Weights of a small audio embedding model.
Training: soap at rate 0.0038, 14200 steps, batches of 128.
Rows from block 5 of a small audio embedding model, named by matrix and row number. Rows with one number within an expert belong to one neuron, the router's apart. Each number is 128 + 32 x the weight over its row's rms, rounded and kept within 0 to 255. All counts start at 0. Numbers have three digits each.
After each expert's rows are labels from the 100 clips, of 14976, where the router gives the expert most weight on average: "strongest on" is what is common among them. Only what is clearly more common there than usual is listed. The data: strings of digits, spoken by a formant synthesiser in many voices.
# router: router (model.blocks.5.mlp.router.weight, 8x160, trained with AdamW), inputs 0-159
# up: expert up (model.blocks.5.mlp.up, 8x160x160), inputs 0-159
# down: expert down (model.blocks.5.mlp.down, 8x160x160, transposed), outputs 0-159

# expert 0
router.0:097174113132100135135100144153088115143090133104093165173165207102124120139066141071126090112105163139128162143146130144076070138123122163083064094104148136162120026128132143147133154169157161087163147134148170111137183117132145096120134132147125140107121124137163151142130110137104157127068154107095140133091109125151130071081131119151093182119111207139113174082132084150107050181056119141110167118160137111157169102103116156085183171120115177139162138156172221149104102140112165
up.4:128128128128060128128128128168128166170128080075128128128128128175163128128128098128157160128128128128128044034128128128128128166128128073109086128128128191128128128128067128128128128128082184075128128128128080128096232128128128152000128088201128071105102128128103128128128074128128128163128128128128187128128128147128097128128128128128112143128159099128168176128128128128197147128128165211128084128128128128128159128149094079128193199214186128128128128128179128128128128128085091
down.4:128128128128128210175206165066128128128128128128189099128169086128128128128103198128128128128092128128072128164066128098128128128128128160091206128128128128084209128128190158128128128128230128128128128128128128128128128189128051128128144128128081128128176128128128183128128128128128128128168141071128128098128128128160128128128128128128128128128128128175128128090128128128128128001179236128128128128128108128128128128128128128044128128128128128128128197232190082128128128128128128
up.5:128128128128128147074128128128128169128095128128069090128046128157128128179128044128128093128128128128128128128128128128078128071187207128073128128128128128128128128196128105128128128128128074095215128027047063128191128128181128080128047183128128128189128128128128128128128128128128077128128128128128128128128156173128128128128128128128128128128128167128128128050128070168179128128128128128128128128128128098128156128076128128128128065128128157217067128169128090214128128128128190
down.5:128128154128128156128128128128128128128128128128128128128199088128189128128195128128128128128128128128052128128128128128128128210128128128128128065128053041128128128128128128128193128049128128128128128128201128128128128128128128128128189128128128066088128169128128128128128128128128101128128128225128165128128128182128128128208190128128090128128128128128128128170128066041128128128128128000128128128128128128128128217035128128128128128026128197128128128128128128128128179128128128
up.6:153088128078128091128177128052092128128128128128128128128128128148128128128128096128128203221057206128128128188128040128065209024128128082128128128180162128128128065128054179128128152128168128128090128148128128128128128066128128128128128128128128128128128128128128128128128069112128128128128177128128128128128079128128128180128128128128128128128024128102128128128128128128158209128181128128128128128128128128128128128140128128128206128069128128128030156179128053128128128128168128
down.6:209055128128128128128128128152128128128057128128128128128128128128078202214128220128128128128128128128128128128128128182128128091128093128128098128128128128128128128128128083128128128084128215128128128128128046128128128128128128128128128128128128213128043128128128128128128128174128128128128207069128128157156128128128128128128128128193196128128128128128128128151128180128064128128128128128081101022128215128157128078128128128223128128128128128128057128128128204128128221128128128
up.7:096157195172128128128128058128128128128128128176068128128084128076128128170128023128080128128128128128070128128128128041128128169128128128128128128180128128128128128204128128062128128128148128128128074128128190128054054128128128128128128128088128128128068128128128128128128128128128128128128078128128128128128085175128128228177128071128128128128099128128128128128055114128128128187128128128128128128128010128186100128128128128128128088128187128190128053128128128128081128163038149
down.7:070128128128128090128128082128128128128128168108168128128128128079128056157093171128159128128168128128128128128173128128128202178177078060128128128052189178097101098128128164128128187078128096128128128108165171128128128128128128128169128128128128081128192128128128128018128184128128128181128083128175128128076128128163191128128070128128128128128128128128128128128128128128128128128067184128077128112091128096128128128191175075196128226128128128148128162150128186128128197197128164
strongest on: mains hum; number of digits: 1

# expert 3
router.3:150129101163153099180149110144173112205141117112128151117113137129111168099137133095108120126173138182131127166139153149132136129174154173148157141114098087116078112102159091092137144136133135186151144182161095161189122083174110123097112128083141136117110026179147084110081142082108186146100108065119160104176097183167192050088128137107161167136164187131149129134115157153152202115149127095091139130135111170073113154114108139119153105069161147120065106122079145098156173125157115
up.4:188128128128157186128128195166128169128128069128128128128128128128128128080128128192128128128057181128128128155128128128128128128128128128128128128128083128128128128128196083086198128128128128128128128182128128128128128128083128128128215043020128128178128013128128128100128128128128128128128128128128031128208185082128128128171128128128128128128128162128084128059128180128128128128128128128028128171095128128060128128128045128128128079128128128128128128128128128128128093095065128
down.4:075128128203128128128128128183128128128128128128128064128128128169166128080181128128245076162128128211128128128128128091128128068128128128128128128200128036128128128128187128128128128090146128128128128176128128128128128128066128128128128100128128128042128149183078128128128096075173128185128128128128128128065128128165128128183128163128128128128147128168189128128046128128128128128128087128128158128128076128128128167186128098128085128190187088128192128230128128067128128128128128
up.5:128128069128128137128128128128128128128128128177128128104171128128128128074128128086128202102128128128128128128180193128128128128148128145128202073128128128082128128128128128128128128128128128128128056128128128128128128156128174128128157128085128128128128128166128128153076153184128128183053176128079193128128128128128128110128128139128128128128167128061128155183128165128128178033168128128233128178128070128128128128128128128071128215128208148241128128128128036128128084198145171
down.5:058128128128065085106128128128128128128128085061128128084128128128128213194151183128128128128171173128128128128128128081128189063128128040128113114128128128128128198128128063128160128128128094091128128128128128128128128058178201105128128128128128073128128128128128128128128201184128069128102128128066128128128180109128128094128200128128206128147128128128128128128168057168128128075181128101116128167128164128128128128128243187128128187128151128128204128128128128128128128177128128
up.6:053128128128128128066128128128128128128128228128128128128128128128071128208128201128128122173172190128128128128128128176128128128047128128085128128128190128128128176071128063128069128128128128128128128128128128128128080158128128186193128128128128128128128128128128128128128128128059128176062128128128083236177128128128128128184150128128128128128128169151128128128128128128079161128128128096128128128037128128063168207128128179128128128215128128128128042128128069128187128128128128
down.6:128128128206128170128128128128128128050128096105128078128106128181163128128128174128128128128128076128067077128155128128128171072128128224098128128066128128019128128128128000128128128128167128128128128128128128128128200128162128128128128152128128066163128128150128166177128128128128097128154128128128057128128128128128128128128128128128224128128128128128179128070128128200128051128128128128128128128183115128128101128010128128128160066128128128128128188150128187128128128095128128
up.7:128128128168181128128167186128128128179128128128128169128165128128128128128128128128087128161064128128128128128128128128128128128161156128015066128128128076128128128128128128128173128128128128087235010178034128128128128121128128128128128157128128128128128067128128128128077083093128128128128128022128071128128218234128128128204128128063102128128128128128128128128128128128128128128128128093128128128128160128128128128222128081128190128062128128128128128128128128128128128067128128
down.7:128128128162128128128102180128172128128128128128128090128128106073074128092128128128128128128128128100128128050128163128128128128128128128128118128128128128093128128128211128128215097183128128128128236090128167128128128225128128156128128178162058074069128128128128128083063074128128071128128128128191128128128128128128128157128128171075128128128128166128076128128044128210128128128092180128128128128128128128128128128128128128128128217232171128128090128218128177128071161128128128
strongest on: voice: child-like voice; number of digits: 5; reverberation; "zero"

# expert 2
router.2:140133119104141152113138140187112096113135126147167104121052099123118165186138171157144141145113165125165166073134158104184135178140119095141097195073119149119173135132134101102154109131105109104114169095099174084078115145155084167188117122108125145179123208124103180163096175179156125185181109166158172110114135111155116163125166150161100147108076132150133145149182108089138092088119150150126118120160184135097046071110159110112163107138131105103162141082104097204129070084093137
up.14:128128082128199128050128128128128128174067128128128213096049128128128209026128128128128193158128128091128128128128188128128056128128178128128128128128128128128128128128128128151163128128128128128128162128075128128166128070128128128191128128016128128128207128128128128128078174128128168128044128128128074128128128128128128128128172128128128128128128087128128128128128128128128128081157028128100128128095128128159159189128128128128128128128128128128128128128168128103065128018128184
down.14:128128128082128128064128128128128097085158128065210128101212175189158128128128128128096064088128128128128128128184128128128128218128128128128128098207128204128128170128128128059128128128181128086128128233128128128128128128128128128147128116079048128128155218128128128128128128128128128076055128128128106171128128128128128128128128093128128128128128173128128076170128128128128128128128081128128128128128128128070128090128195128128174128128062128189120128128203128128128199212128128
up.15:128128128128054067128128128128128156128128128083128128128128128128047086128128128128206049128128128128128128128096128128177128128128128128058128095184128128128163128128128128128128128128093128179128064128128092128128128128184154128036128128192128128128188128128159128128128199128128128224128128171128128128128128128128181128128099128128128128090128128170128128169128128189128100128128128128128088128128025128128103128128128128128251128128128060226128101050128128197190128100128128
down.15:128128128053128128161128128128128128172128146128128068128081128128216128128037055128128128128079128128128128128069128081128058128128200104128128128128128040128128128128128107174128190128105212178128128128128128128128128086128159128128128167140128053128128128128128128128128128128128100128128082128128088128128178069128098128128195128128128128128128166029128081194128128128128128182128128090128183128166128128114160128128128128128090128128062103216128128128093128171128191054128062
up.16:128128128102128128091056128170128128096128128085128128128128128128128128128128128128128173099095128185128128092128106128139128226128128181177161128128128128128128086128128128087128073128045205128128128122128207128169128221128128128073065128041183156059128185128128128128066128179123128128103128128103128128128186128157128128100128054128128128128146128128096084191128128128128181128128128128128065180095208184128128128086128128128128051128128128088156188128185128128128082128128128
down.16:128128128128128206128128095128128164128128128056128205128128128067128128128128178128128086042139128158128081076128128128128128052128128068128128128214162128073128128128094043128086128128128128128128057128128096128128105128128128090128128247070128065128046128172128154128128128128128128128128128088154128128035128128128128128128150128128128128155128128128208183128128128128128158128128128077128128160128173128128128128128128128128128128058128172128128190128172105176128164128128039
up.17:168128128128128128128128178128128128058128167071128094128071128128170128128128186128086128128128128128128128128128128128128128128128128178162128128128128128128128196128128128128061095128128128089193128128128128128128179198128128128200128128062128128065128128128128128128128218146128128128169128128128168068092128081128128128128128128128128202128225168128128185128128172128128195128128128128128128128128128128066252215069128128128151192128128128184128063128199128186128128078128128
down.17:128215080096085128128052128160128128128128128128128128169128191128128190128045183093128058128128205128071128128128159128128128179073128068128128128182128128174128128128055173128128128128016093128128128128128128128128128089128140128128128128104168091128093128128128128128173128128128084052128128113128128128128128128069094128128128128080092231128156128182077128128128128128128128128128215128128114128128128128128128070128128128128128099182128128128038201128128178128128128128102128
strongest on: reverberation; voice: deep voice; number of digits: 5

# expert 7
router.7:103130161099139178143105116129089155103131097139123087214124126155097155131154111103166051086169102148183155111121144106111107117092147158103129129098127134122091174102098150157173179131163066107100133147158113103120183120092163110062095153139196108151093167137121140160087097190179120130113157081113146179159113059121109104118062142095177138106148111144132153107117127184136105168133127056082095097103116130121094093136211132190093118157133143178136154108189173133122113158126184
up.14:076128128128128076128128173226106128128128079128100128128128128128128171128128173056128128092128128128128128106172198128062128128128128128128128128085187128128128128128128096128081128128128128173147128195221128128168144089128128128065128128128128128178075176177128089128128128099091182128128092128128173128128128128074128128068076128128128128128186128128128128179088128128128128039128128128239128069128042128128128128128128093201128128051171128128128128128128102128128196168155128
down.14:077075070128206128070187128128105168128128128128128075128166128128128128128128128128128128128128128128128128128128128128094128087128128000191149128177128074171128173128090128128128128128128128128128149128128128128128057128128128128149128034149128128128155128128106199063085128062128128077188158087128128128170128128128070190128041128128128128128090128128060128128128167128166128128128128128128195128179128128128128128128192128154128128128191128070128128128128091128191074128128128
up.15:128175128153128128050109148128112090128161128128128128128128128128128128159128128128104128056128027157128128193190196128112128128128196128128128128128152128128128128128128128104088128128128128128103128128128128128128096026036128128128128189175128128128128128109128128107024128087164128128128082084036128128128185086171128128128110128128128128169128090128128128067195142073128166203173166189107097128100128128128128184128128128128128109128128194128128082128186128112128128128128218
down.15:128128128128078128128185128128149128128128128128128128128085128051128128128128061128128128153128128128128128128128198128114128128092128128128128194195128128128128165128128128128128048156128128128128128128013128128128128128128128161128200204128128106027128128128082128128128128128128147128128128128169128128128128128128128128128153128189128190128235173105128209067128128090099213095156128128128128128128128097128083128068195077128128128128178178128172204128218128128176128128128128
up.16:118128128049186128128128128128128128138128128128128128128128128128128128128128167128128128091161097128166105223201128128128128128128128128128128128174128128171128111128128102128255128151128128173200084152128128128128128088010128100128213128036128128087128128128166128073128128128113128128128128093128128128128128128128096107110128128081128128128128189188191191085128128128063092081128128065128128230163128128110142096128128128167128128163128128128128128128217128128128068128128128
down.16:128128090128030128128128058128128128071128128176108128128083128128128128128176128128084128033128177128128128128121128128128175128128128198128128175128026128128192128128128128128128128071128128156128128195128128128128128051123195128128128128128128164128128128161102128128163170128045184067083128128159128128128128186128089128128128175157128076128128216128201101128128128128128159128142063128128167169128095128023128075128128128128128142128196128128174128128128128158158128128128087
up.17:128128128128128128128128052128128128128128128128128128128128128128128044055146128100128128128128128128019128128128128157073241128070128230128128128128128128128172128128128128128128128128128179128128128128069128128146128128128128128128128128128128064128128230128128128128128128128164128128128128164128128128128128128128128128147128128128128128128128128128102233142128128128128181190128128128035077128128128066128128128167106128236128043223090091128204128128128086128128128128076128
down.17:128128128128128128078065086088156081128183128170064255249128128128128151128128150128128128128128128128128128128194128128128128128062128128128128074128128187128128128128128128128128128128060128106128138128128128128128128128072128065164128128128128232128128128128128128128128128128128128128128128128128128128220181128128128128179198128128128190128187128128181128128128128128128128095128128128128128093128251128128128085128128128074128078128198128058128128128074128147128171128128128
strongest on: mains hum; number of digits: 1

# expert 4
router.4:152139163112105126150154168140138080121153125099166120133174142066138148086122167097101114227114121136149113096047182077164098071158121097144128077121119130165120144085087111157220114127167089082134142098146132119161161150163102086139145169146107114125107130099143123191145121168108114118078144129096141188153111127147147098166103159084122118156166138119181122054140139176154151142131150119195147098129152160151144111134080144095091197125143136103085164167189105145158102120202093
up.4:049128128128169128026128063128128128072128128128128128216128128128034128128128128128128128128089128128128128128128128128128128128128128128199128096070128037128128092068128128128128128203128128128128186128128128128128128128128109128202128128128128128104128128128128128203128128152053128128107146128128128128128135128128128128128200060128128128128073128128128128128128128181128128128128128128189067128128128193128128128128128221128128128007128128128128031128128128128079128213128128
down.4:128128128128128128128186193128164019128128080128128076128128190128128128075116128159128128128128077128128128202128128128128128128194074128128128128128081128128128146128128128128128075231128128128180170128128128128100128166128128128128128128128128128128128128128128128098188128128234128128128088128128128050128104128103161062128128084128128128028128128190128128128056128128043175086046128128128128128128128128089078201073128128128128128150128128128128081075128128088128128128128191
up.5:085128128128128128128128128128128128128128128128000128128180173020164128128184128128128128128128128128128128128128067128128128212128128007255128128128128128128128128128128128128212128128128128128078128144128128128128128128128171202128128128128104128072128128128128128128128128128128128128128062128128077128187085216052128128078128128163128188128128128128128128128128128078128128128128128074068099162128128128069128128128128128128163128128128181128128128128137128199091128168128128
down.5:128046128201128128168128128168099128128128128128128128128128128128177128128106128128184202128128128128128128160128128128183167241128128128128128128155128128128128128128128128128128128128128128128128128128128065128128051171128128081087077068194128128192082128039128128128128010128128128128128203163128128128167128128083166198128128128128128186128128128128128128128128128093128196184191128090128128128128095128128128106128128128161128128128096128128128128077128128128255128128205128
up.6:188128128128128128128128128072159182128062128128128128128056073128128128093100183128128156128128090128128128099128128128128128128128128128128035060104128128180128128128128147128128161128128128128128128128167128128128128171128225128128128128152070052186093128092071223098128128128128102128128128128128128128128064105128075128128128128030128128128128128087128128074128128128128212128128128128128128200156074091160128128128097128128128157128128080199053128073210062128128128128186128
down.6:128128176128128128077080101128128210128128190128128128027128128128128128128041073200128128128079128128196128128128176019128128082128107128180128128128128128128144169128128128128128128128128075128128128128128128128128128128128128128128128128089154128128128128176255128128164128198194128038128183128128128128128128128128128128128128128128128128128225128128153128128128192128097128128128128128128128172128128128065128128171128210128128174153128097128128192128100085128128086128128128
up.7:128090042128128075128128128198128128128128128128128067128128089212128128128253128128128128128128128128228128128128128213087128128128128128128128128128128062128128076081056128128128128128128128128128128128128128128128128128128128128103128128128056128128128128176128039214128172128128128128128128128128128128128169174128183175128128128128148128128107128128181128128165027072128128181196128170128078128168163128128181128128128128128128056128128072128128128128128128098128199128128166
down.7:128181128128128128128128128128128135128146071128222152128128128032128128128128128128160128033185034128128128128128184096128111063128128128128128128178128128128128128128128052128128083190063175128128128128128128128128087128076128128101090176128244070128171183128128128128128166128106128128174128128155128094176128128128128128128235154082128128128128128128128128128128128128128164128111128128128073128128128128169195128179184128128128128128084128128128230128165128128128064128128128
strongest on: number of digits: 1; pink noise; rumble

# expert 1
router.1:119077116103148117105105107123127161091156157160074161105174125102133082083126028162117160098149162100115068166175134127127169129131090141116137131164144164120157116176114174144085148158095159148147124150113102117103061096056160119153122066153121108102181136101150165072130074124106135117137108167174099151138193145039118177157141167116109070117170110091104126095075140081126142117128111171118188145142087051113110118116142152184153158085093102164113089155136100107099124122128106
up.14:128196128128128128128128128181128197128063045128128128101128128128128040128128128128128065128128237083099128128128128201128100128128128128128084128080088067128128128093128049178128064128192128128128202128128128055128128152178104128128128128128128128128128092178128061177068128128128128128128128128128096128128128058128128128128128128128128128128093128128128128128069128128128103128128128128128128128169128128128128207128096212217128128128156128188128128184128128128128128128179203
down.14:128128128171128088128128128128128128076098175128092151102128128128128250128128128128128169128095128128128128128044128191128128128128128089128128077128176128061128165128128073172128128128128208128128128182182128091050055128163128128128128128128128065154128128187128128075128128128128128128128128128128128128128128128128128045128128128177128175128167163128128128128155128128128128148128090128128077128029128128128080128128128128128087128128153021128139128128128128205196204128210128
up.15:128128128128128128128201128128128128128156128128128128128128128128128128128128128161088220077128128030128161128128128128128128128090128128128128181128128128128128128223128128082128128128128128128128128082128128128128197128128128128128188128128128162128128206128059128102128047128128128128161128162044128128128128093060128065059128128128128128066128128101165177082128128200128092128186128128087128128170128093076097128173070194179057128128147128128084197128128095128128210128168170
down.15:185128128195128128128087185128128128184128128128128174128128128128128128114165128128128128128128128128039128061128128186128128128083128128128175192128089128164128128203128128128128128128128128153128128128128057128128152173128128128128128128128128128090128128128128128128128214128093128081128128088128128211174203128128128128181128128128128128092195128128128128040128128128128128128128128128083181096015128153016165128128128128057128128128128192197108156179128059128128084163128128
up.16:128128128128090155128128128128128172191128080128128128128070128128128128128128078128128128128147128128128176128128049128128052054128128029128128178128128101128128128128128128128128128153196128128128128128128128128192148082128128087128128197204128128128128128128128077065128128128128128128128164128128087128073128128128205203105128152128128153173128250128128159128128128188128128128128128128128128128186128128128128085128128128128128128128128128065026128167128128128066128128049239
down.16:162128164128174128128128088077170103128128128128079128128154128128128128128157128128050128128128128128193128128128084086078128128168141075128128128128128128128112190128156128086128128128172071182128180128128128128128128128128190173128128128098128128128128128128128128191105128096128128128073128128128000128063092128204128191128128128087128108128128128128082214128128128105090187128128128128128037128094128128128128128076128014075128128128128198128128128128128157128128128208128063
up.17:128164128128128128128128098077128128100087128128075128128128203090173128128128128128128128172128128128071128096128128163161128128128128173098128128196128078090160186187128166128128128128095104165128128128150128078128128097128128128045183101128128128128128128209128128128011089168128128128128170199098088128128128128161128175189128070128128128069128128128128128190128128084143128128128093128067074128052162128054128210229128128128128128167085128128154128128128128128128128128158077
down.17:179164128075128128128128128193128128128128128128128128088128128128128166128128088128128128165067128049128128128128128093145128128128128128095128150128149128128185173081068128128128128054128155128128128128091077128128128075128042128062128096128095128128128190076084146182192128058128128179168128058128172128128128128128128128128106152128128128128128255128128199128128128128200128056128128195128060128128186191167128188128128128128188080128128128082128128128102128128128128128105128
strongest on: voice: high voice; number of digits: 5; reverberation; "zero"

# expert 5
router.5:118161151143109110158137083097134157145121140139169120140103117165152111112115161155177182077128069074077147091156121090090101115089125082141153132157173077128130126146126133175148059119105145135102048114152081163167116126171152153144186192133125142178151148115158083156175126099163084107148112080092141103156083117130097165134122096104133134089094106106099108196130158117101104116153084187158101133139108156146187184124122091120053085222150128134149192103085148114165136149102121
up.14:128128128076128128128128128128128042128128168181128128128154128202155128099128128054082254182073128128059187128128128128128199128128128093175158128128128171128128128128184185128162128178128128128091128161128128128062128128170128102128128150191128128128128128074128164162069128128128114128128128196128128065128128178128128128128128128128128128128144128128128128128128159128170128128128128089128128128128128069234128128128128128183128099224077128128136128128128128241128128128094128
down.14:128053167128128128128128128128128128191128128128128128128128128196128088128192077128128128128128128128085128128128128128128150064062128128160154128128153086128128074206128128162128128139082050128203074128128128128141128128128249128128128222049114128128128128128128128128128114128046128128128176174128128128128128128128093212128128150128128128128128128128128128075187054128128128087128128128128128195176184135188188064128128083128128128128128128128128128184128128128062128128072128
up.15:128128128128212128128128075094185128128128128128128139128128128128128128128086128128128150207128128128128128089128128128128128128128052128160128128128128128128128128072202128128220064095128210205128167074064128128128128128128128128128201128128128128128128128128128128224128128128128128128128128128039128128195128128128128128128128128128128063160128128128128128128162079128128128128128128157128128128128128128128100128225159237128128128211052128128184054128128128128128185128057128
down.15:128128128181211128128128128128128128128128128128128128177128158128179028111128128128168128086128199128128158128097128128128128128128099128128128128194182128174171128128128092081128177128128128128071128128128116142089092128128172074169128128128128128128186037066128094128128128152128128128128086128128105128128128128191128128128128194128128128111128128099128015128162069128128128201128128128128128128035128201105166128128128189128128128128128128048181128128128128201156128128046070
up.16:128069128128128128128000128128128204094128128128128128128128128227128097128067128128128128128128128128128128048128128128128128128128128128128128123128128128148128181182161128203128128128128128181170128177045210128128198128128192128128128128128128128128128128128128128128074128128128128128128128184128104128128128177128128128071065128128128128080128053185128212128128128128240128128128128128128128084197128186128195128128128128128128104089128072128128128128128128191128128128128128
down.16:128086128128128128128128063128050175164128128128128128128128128128158156042085128128128195128128007128128128128128128230128182128128128128128180067128128128128148128128128151128161188128128128128128128128179128200128128058128128128128128128128128062128128096128185128128128128128162128128128052157128128128169128128128128128090128128128128087175128128128206128128128128181128128128128128233128128128128128128128069197128183128128162128167128182128128128100128128175067184199192159
up.17:128128128128095128173091128128128128174128128128074128128128199128177128128128060075052073161128190128128128128071128128201143128067128194128128128128128128128146128128169164128128022128081015128083128128128128128158128128091128128128189128128128128128128128128128227128128155128128128128128055128128128128128128128202172128128128128128128046128161128128176128093184114128128128128128128128102128128128128128066158128128128128128128128128128195209128128091191160025128128139128128
down.17:078128128128128053212128128128057197128128128128109128128098128128128172198128128128128128128128061128128128077128128128102155128128103177184187128128128128128175128074128128128128128199195128128128128206077059128128128230128128128158128128128100128128128128089128073187081128210193128128128128128128128128128128128128128128128128054128128094061242102128128128128128128084128128128128128128128128128128212128169128128073152128128084128128128185128202128090128128128128128128128128
strongest on: voice: deep voice; "zero"; number of digits: 5; last digit: zero

# expert 6
router.6:136140159120127111149138104115147151117085111113165125186103087095150102201149144074148082132114132137138136171067149090150128115094139121081103102101167118157121101081131152084160130146105146135082181080155188167129181173154137144063149181133160127121079059109158155109134118135128158116067173166134142133081132170170109141117142090150111148103096154145130171177105105146125105180133138120121063148138139168157140119083139172130109159055167213097167125162186169042106123153097097
up.4:055066128151178128217170195173128128128174128103128128118074128128159128027168128128128128128128128128128128163128255128061128086086128191089128128128128104086128128128128128128128128128128058128128083128049128128128128159128128128128052128128196128128128088128128128128104128128128128128128108128066128128128128081128212170128199128128128128185128128128128128181128128128128186192052128128098128083128128128128128128128165128128128128128128128051128128128128128128128128128128128
down.4:170128158222128128032128128128128128128128128128089072088156128128128128128128128060071095128128128128128128140186159128128128099092128128128128128128184128112128128128184185163128128076128203077128128175128128128128128223128128224128128128128071128107128128128128128128134128128070128184128128079092083128067128128068096128128128128128148128068191128128128128165215128128128128173164074128086193128128128071128128062070029128128128090128128128128128128128128128128128128180128128
up.5:128029128197128095112128128162128128128128128128055128128128128037128128128128172128078128128128128128091128183128128128094175128128075128128128128128128128128186128128128128128128128128128128128190128186128128128128128128128128128128128128128128056128128128128202128128128128128128047073128128063128128128163128042128128128128070128221175128128128128083128232128101128073128058128128207128128255128128128104128128128128079187128128128180128128128128128128128128128128128197128128
down.5:128128128128128128128172184128242128060128128128128128216128171167128231252128128128150160128128128178128128128128128128128128128128128128128128061128173027128128128128128128128128128128128128158128128128100128054226039205128128128162128128128128208128054128196128128128128128128128128128128128128156128128128128110128128220087128128128128128098074173128128128128128128207128107128128128168128128128128128128128128173128128128128128153128128128128128128061128128128167128166128128
up.6:191128128128168166201128093128128128128128128128128128128128128128128128193128085204128128128168128128209163167086128128128184012128128128128128128128128128128128165128128128128128128128128038128128128166073165128128128213128105128128128128081128128183128086128128083190128128220128076128128128128183128128128128128128128128128138128128128128173128128186128128177128175128128128173128128128128128167101128072171092061172187128058209041156128128128092128128153128128105128155203128
down.6:190128128078128128128128043084128146128128070192128128128128128161164128128128046128202128128128128128082128128128128158128159174128038128128128128073033054128017128068219128128128128128128084128128128128128128128067128128128128128128041128128128128128128096128128204173128128128128128128084128128128128128140106128128128156158128128128213128031128069128076128064128095128128128128128128128081128128172128128128154128128128128128128128128128128128128128128128128097128128034128163
up.7:128128103128128128128128128128128160128128128166023128128128128128161128128206128128128052071203202128170128106128128128162128128128128128184128165052128128128070128176128128128128128128128128128128073128066128128128158128128088128085128047086128090000128128208128128128062128128128091081128058044128065128128128161128128128157128128085128128128128106128128128128128165128062094128128096080128128128128171158128128181182128100128128128128128128128093128128128094128128128217165128
down.7:128128128160082128128128128128128128128128082128203128155128128128128074209107128128128128128128128128128128255165196096085128128128128128128128128128128128128128064128128128128128128176128128128128128128128128128128128128128128128128128128128128128128075128128106049128052074128173069072157128128182097172128128220128128201128089128082128128128128128128128049128180186128128128128168128128128128219128128194014128128166128128128128061128128128128128128056128128128128128040128128
strongest on: "six"; thin (high-pass); number of digits: 5; first digit: six